Rows from block 7 of a small class-conditioned spectrogram flow-matching model, named by matrix and row number. Rows with one number within an expert belong to one neuron, the router's apart. Each number is 128 + 24 x the weight over its row's rms, rounded and kept within 0 to 255. All counts start at 0.
Before each expert's rows are labels from the 100 clips, of 14848 (inputs lightly noised), where the router gives the expert most weight on average: "lies over" is the class under the peak; "responds to" is what is common among them. Only what is clearly more common there than usual is listed. The data: melodies that start on their tonic, played by one synthesised instrument.
# router: slot weights (model.blocks.7.mlp.router.weight, 16x256), inputs 128-255
# up: expert up (model.blocks.7.mlp.up, 8x128x256), inputs 128-255
# down: expert down (model.blocks.7.mlp.down, 8x256x128, transposed), outputs 128-255

# expert 2
lies over: A3
responds to: clipping; tonic: A
router.4 [128  89 121 129 109 113 168 132 145 124 124 124 126 107 134 130 127 107 128 144  96 118 162 148 149 167 132 137 124 113 159 108 123 127 135 121 177  94 132 131 146 132 124 110 110 117 137 139 114 171  90 164  92 117  91 148 199 167 136 119 158 140 151 177 131 124  99 135 157 139 156 136  88 117 141  97 128 109 126 149 118 130  92 170 126 117 140 133 147  97 170 156 102 137 177 116 123 134 133 190 101  81 143 146 104 151 134 157 114 131 122 123  96 129 128 129 114 100 130 159 139 123 109  95 112 107 139 147]
router.5 [ 88 120 140 118 169 118 117  84 117  86  85 130 162 143 120 131 124 117 123 142 129  74 130  93 164 183 176  83 117 128 137  83 123 151 161 136  87 124 139 145 126 121 152 121 139 125 120 152 135 136 118 105 104 137 124 128 133 111 148  95  88 164 125 116 128 154 115 137 123 141 130 131 139 174 134 134 141 140 107  95 121 134 131 109 131  81 129 147 117 177 143 131 102 148  95 110 106 147 167 128 135 103 129 137  97 122 137 103 159 104  70 108 133 163  95 132 149 118 149 153 156 160 105 118 135 128 131 134]
up.0 [122  94 108 116 121 129 128 135 129  91  99 124 148 122  94 122 152 143 179 107 129  94 121 143 122 166 116  78 118 145  73  98  76 106 140 163 165 133 141 128  70  93 131 113 156 166 121 108  97 162 160  93  79 120 167 154 162  75 103 130 118 140 102 129 132 122 135 150 155 142 113 155 121 122 126 112 118 150 120 127 135 157 144 111 162 123 127  89 144 137  94 127 145 122 182 142 166 153 130 136 129 127 156 111 118 163 137 161 147 108 129  96 136 154 142 139 119 149 163 120 104 122 142  72 126 152 119 142]
down.0 [129 110 136 124 163  62 147  89 117 138 132  92 114 106 110 126 143 149  98 136 129  96 123 120 118  33 140 139 118 125 143 141 168 115 141 114 195 122 150 128  69 144 121 117 113 105 136 141 139 179 143 113 149 143 111 128 133 141 149 109 107 146 127 157 139 134  82 165 147 106 106 159 116  90 137 141 128  74 104 154 121 101 110 102 101 139 126 137 134 113 140 119  90 144  98 103 143 155 116 145 116 117 109 126 126 154 122 142 131 104 152 136 136 149 127 137 130 132 154 134 137 126 123 183 148  67 143 131]
up.1 [105 119 124 161 144 128  74 128 121 177 114 124 101  82 118 159 143  56 103 113 114 129 136 124 115 112 124 148 119 123 105 131  84 131 154 147 158 110 136 140 109 144 139 137 134 149 121 130 118 183 164 135 105 102 105  72 125 139 105 159 143 120 146 126 109 152 168 100 124 124 127  61 142  79 128 133 134 146 119 108  99 143 131 161  90 156 141  98 147 128 143 126 117 116 121 112 133 118 113 127 115 132  75 119 112 128 108  80 127 113 113  94 131 113 151 103 164 134 147 117 127 160 137 124 132 137 129 148]
down.1 [150 125 150 131 141 166 158 130 141 106 132 121 105 107 137 113 131 122 132 111 127 120  59  95 138 123 131 212  96 152 115 119 115 129 127 132 132 114 132 132 131 134 134 159 122 129 144  98 108 125 117 150  91 119 101 111 122 115 153 134 159 131 152 121 147 150 162  83 134 124 113 129 142 135 152  80 139 141 143 163 122 173 107 127 163 123 172 128 107 132 122 127 117 128 133 128 159 129 126 111 116 135 179 167 147 159 125 151 120 124 125 157 132  85 177 105 137 135 118 123 140  35 128 145 160 164 171 128]

# expert 7
lies over: B3
responds to: tonic: B; tonic: C
router.14 [162 167 151 134 101 162 100  75 133 110 103 137 161 179 141 114 163 141 140 115 135 205 129 164  97  56 122  98 116 123 112  87 135 100 128 146 111 164 104 119 146 157  92 127 106  88  96 113 136  84  71 133 161 119 152 179 124 149 111 129 159 124 127 119 157 154 135 133 123 112 151 126 121 147  86 130 112 117 144 127 137  94  94 123 134 145 153 115 130 145 132  36 145 132 103 150 111 173  96 110  93 101 105 145 146 165 122 132 118 140  93 136 122 107 109 129 161 117 130  91 118 134 140 106 105  83  58 144]
router.15 [118  79 127 143  91 157  81 132 121 134 102 102  23  98 119 149 142  75 153 135 150 133  98 127 118 156 132  88 112 124 105 113 111 139 135 117 124 140 148 126 147 203 111 149 131 136 136 136  77 141 188 129  98  86  88 181 142 144  95 131 134 143 106 157 129 158 142 117 123 147 129 131 119  97 145 151  97 158 111 142 123 106 137 121 142 152 149 145 143 177 132 156 119 111 151 142 118 112 131 135 124 117  83 118 112 112 122 202 137 121  40 120 136 104  94 107 185 154 128 103 126 164 126 124 131 124  59 140]
up.0 [154 139 124 126 132 168 144 135 135 127 109 145 163 129 164 121 133 124  98 115 107 110 136 105 151 123 151 177 139 110 129  78 116 124 183 129 133  66 168 119  62 134 141 132 118 130 102 130 121 127 129 147 136 129 116  97 137 121 119 109 131 192 125 127 107 127 141 131 131 135 129 118 129 123 153 121 122 100  65  94 139 106 156 152 105 135 193 143 148 115 129 134 132 183  78 149 149 127 162 128 124 131 139 106 102 129 128 113 125 133 118 112 106 153 120 136 112  99 136 129 119 152 129 128 145 173 145 127]
down.0 [119  76 131 135 150 135 129  96 127 134 146 130  74 128 124 119 128 118 117 101 135 110 102  81 120 131 119  73 120 125 147  72 139 165 136 130  81 114 127 130 116 136 131  90 154 151 137  83 145 126 118 127 168  92 114 176 140 113 117 143 126 120  75 121 131 125 183 125 106 127 129 112 115 110 143 159 116 154 138 124  96 135  84 140 112 112 126 153 108 127 130 128 179  95 163 147 130 142 140 139 114 127 166 131 126 109 145 109 119 143 107 207 114 119 116 198 107 106 140  91 113  93  99 101 115 117 107 145]
up.1 [136 140 128 115 102 185 118 135 106 139 100 121  86 146 138 173 170 116 112 115 135 133  73  88 132 128 113  82 144 142  94 144 114 140 105 141 127 103 139 146 130 141 168 147 151 143 124 198 114  95 145 110 154 119 193 137 133  86 118 124 172 123 114 123 127 143 107 108 112 126 120 141 113 136 145 150 114 151  95 105 154 127 127 124 147 119 151 135 114 162 159 132 110 130 139 129 147 120 102 165 146 163 157 114 115 136 136 126 127 140 137 139 102 102 116  84 130 117 125 145  89 136 112 128  82  98 154 110]
down.1 [142 139 126 126 147 109 129 115 122 114 116 128  64 132 116 114 114 113 152 123 135 100 107 175  81  83 173 142 137 101  96 166 181  78  74 137 143 110 163 124 126 166 134  86 101  76 132 130 141 117 152 120 108 145 174 137 108 119 118 129 113 176 136 140 138 114 144 121 127 146 147 116 131 134 143 108 126 102 141  80 120 126 138 103 129 100 100 127 111 174 126 142 138 114 135 110 133 147 119 128 104 122 142 148 125 135 103 102 103  91  82 150 111 110 142 112 109 142 125 147 174 162 153  67 121  99  86 119]

# expert 1
lies over: G3
responds to: tonic: F#
router.2 [100  77 119  98 135  88 146 123 144 101 107 122 134 127 126 125 156  92 150 109 120  80  72 168 122 118 130 102 152 115 100 104 122 155 124  97 157 128 144  99 135 139 100 114 127  96 111  66  81 119 122 136  99 115 153 109 101 107 128 131 147 117 120 122 163 108 156 125 135 132 128 119 151 110  84  93  98 135 137 131 136 101 148 114 143 141 104 147 113 170 111  82 116 157 111 108 134 155 102 143 120 120 146 115 115 150 140  95 146 133  87 129 152  99 108 162 184 151 105 117 122 127 130 125 127 107 130 125]
router.3 [131  93  99 164 100 172 114 157 118 126 116 134 147 142 110 168 104  82 116 100 138  90 111 176 128 143 133  93 126 133 121 126  94 154 133 123 131 128 176 126 125 102 186 126 120 162 143 116  98 113 131 137  97 136 140  98 142 137 119 137  97 140 119  87 103 132 115 136 156 148 116 134 124 129 147 125  99 119  96  77 124 122 208 132 160 135 124 127 130 178 143 143 101 138  71 150 155 137 127 141 136 137 100 107 121 127 150  90 121 138  76 146 124 107 166 109 142 113 123 115  97 119 131 135 122 127 181 122]
up.0 [143 135 104 128 133  70  89 160 138 126 122 164  93 122 128 124 146 126  95  77 123  79 128 145 129 112 150 157 157 138 127 102 142 136 161 199 142 129 138 119 140 125 122 112 125 123 125 102 148 102 130 118 129 142 127 118 147  89 115 133 141 122 118 106 146 117 145 146 117 146  99 143 117 139 147 142 140 135 121 133 157 102 162 109  87 142 134 112 119  69 156 124 125 110 182 196 162 106 130 107 152 174 165 113 128 104 110 154 120 151 105 159 134 136 131 116 128 117 105  60  94 149 118 107 130 113 136 148]
down.0 [141 130 165  88  67 125 159 132 164 104 140 129 118 137 109 161 121 121 147 152 148 127 174 159 115 111 136 163 129 124 112 139 141 124  90 168 109 145 132 143 120 153 143 107 110 102 166 157 123 129 151 106 161 144 119  88 146 110 108 143 110 119 152 146 145 111 167 150 152 120 105 169 131 186 134 147 125 113 141 148 145 154 145 128 179 124 125 129  95 101 132 156 121 132 121 141 102 150 133 108 162  94 109 131 114 107 151  89 118 106  93  74 135 164 123 134 128 164 156 132 176 181 151 155 150 109 130 129]
up.1 [133 144  76 170 134 166 101 151  80 102 133 173 143  94 121 121 120 184  79 153  95 174 139 133 113  94 132 171 156  97 128 117 121 128 126 151 135 137 115 162 128 151 179 115 110 130  70 136 103 128 118 114 120 125 116 140 123 113  92 135 127 135 138 119 128 120 130 132 117 124 103 125  93 146 139 121 136 120  87 138 141 127 162 103  93 159 127 153 120 179 129  87 119 124 174 175 147 117  75 102 135 142 164 125 128 124 117 171 101 164 165 139 108 137 108  78 145 118 147 115 100 126 156 127 118 146 126 110]
down.1 [137 116 162 128 102 148 130 173 173 155 115 144 172 165 106 152 150  85 174 118 138 117 153 138 138 121 105 184 124 103  92 117 143 127 121  99 132 139 152 100 146 131 157 141 126 136 145 154 112 188 130 164 144 154 106  94 111 162 115 122 121 141 140 160 117 105 170 100 136 126 142 136  67 158 156 116 100 138 105 163 116 126 133 146 143 134 122 131 121  79 106 165 151 161 135 133 167 110 129 145 154 126 116 117  94 145 135 120 109 121 141 103 129 148 118 124 170 134 127 118 147 214  93 112  87  89 160 130]

# expert 4
lies over: D5
responds to: tonic: D
router.8 [160 127 124 121  95 146 111 133 133 133 140 109 163 131 144 121 119 176  92 148 158  87 148 164 127 166 127 135 135 127 130 134 102 129 150 169  98 144 153 155 149 121 143 126 113 150 147 100 153 123 147 178 133 184 102 138 104 131  97 159 127 150 132 102 112 117 137 129 125 105 110 124 154 168 115 141 138 111  92 126 125  93  96 118 130 123 144 141 123 112 109 106 154 148  80 138 132 118 139  57 159 150 125 139 181 138 104 166  99 158  97 131 146 154 114 132 147 122 104 106 140  83 141 112 137  96 122 158]
router.9 [136 170 112 132  96 117 111 114 109  99  91 152 154 122 148 136 120 134  88 161 116 154 115 104 137  94 141 197 137  93 128  92  99 120 144 123 114 108 155 124 131  93 146 129 133 142 130  86 107  99 115 158 146 132 144 105 133 135 115 156 101 127 134 101 130 141 141 123 161 127  99 123 120 169  76 129 112 135  92 111  85 115 127 154 100 143 144 153 125 187 166 113  94 130  81  94 102 151 145 116  99 112 148 137 136  69 128 120  94 105  91 137 129 109  88 183 132 132 106 143 182 104 138 115 125 144 127 124]
up.0 [156 128 166 164 115 118 137 145 135 119 125 135  90 125 133 176 135 133 137 128 151 149 101 151 169 129 101 160 139 147  91 153 136 110 132 129 120 139 111 148 138 134 125 130 136 132 118 162 155 124 127 113 143 131 128 174 112 137 158 135 169 163 108 128 144 124 164 136 129  87 127 172 147  83 182 134 128 118  87 177 162 128 131 130 112 105 151 139 142 126 143 110 116 128 120 167 146 102 150 110 118 119 148 127 162  83 130 129 128 128 122 141 137 109 159  84  85 144 138 134 125 135  90 152 130 119 149 123]
down.0 [130 133  97 124 133 102  94 122  81 127 178 116 172 159 170 188 128 173 121 167 109 133 157 107 155 128 126 148 114 111 125 116 161 142 153 138 103 101 152 135 117  97 145 138 127 124 133 122 132 135 168 103 108 133 114 125  89 117 142 148 127 149 123 129 147 157 139 131 116 135 123 120 138 130 139 114 129 114 100 128 117 143  89 130 187  75 111 131  91  96 145 166 137 119 137 140  93 143 118 125 114 164 119  97 123 119 139 158 123 140 132 115 130  98 154 148 144 113 159 112 122 108 121 117 114 145 128 126]
up.1 [129 133 131 102 160 136 125  87 107 119 122 118 113 137 150 127 123 163 150 140 139 120 124  77 166 121 134 124 159 142 118 119 112 146 150 169 141 105 120 162 119  41 111  98 124 118 130 129 179 168 139 144 116 119 132 131 138 105 147  92 107 117 102 133 124 142 152  83 142 135 129  94 121 114  90 149 178 126 162 133 123 139 107 134  86 131 125 157 127  91 179 145 124  94 133 111 108 113 144 162 111 134 148 159 132 162 122 139 133  92 130  98 149 112 119 136 117 131 180 151 119 148 198 130 103 137 162 138]
down.1 [145 132 138  99 126 162 123 186 137 108 118 135 161 130 115 116 110 115 104 138 141  99 144  94 145 140  87 151 144 149 139 144 121  72 145 102 137 146 159 122 127 229 117 119 117 155 115 164 141 142 178 133 130 144 138 121 119 145 136 109 120 140 138 163 142 123 124 144 188 135 124 154  78  91 150 135 107 118 111 106 114 116 170 154 105 143 128 137 114  94 138 116 157 149 133 147 144 104 143 163 193  96 129 129 124 182 136 152 129 112 178  46 111 155 144 136 127 139 141 132 140 139 130 136  72  95  96 108]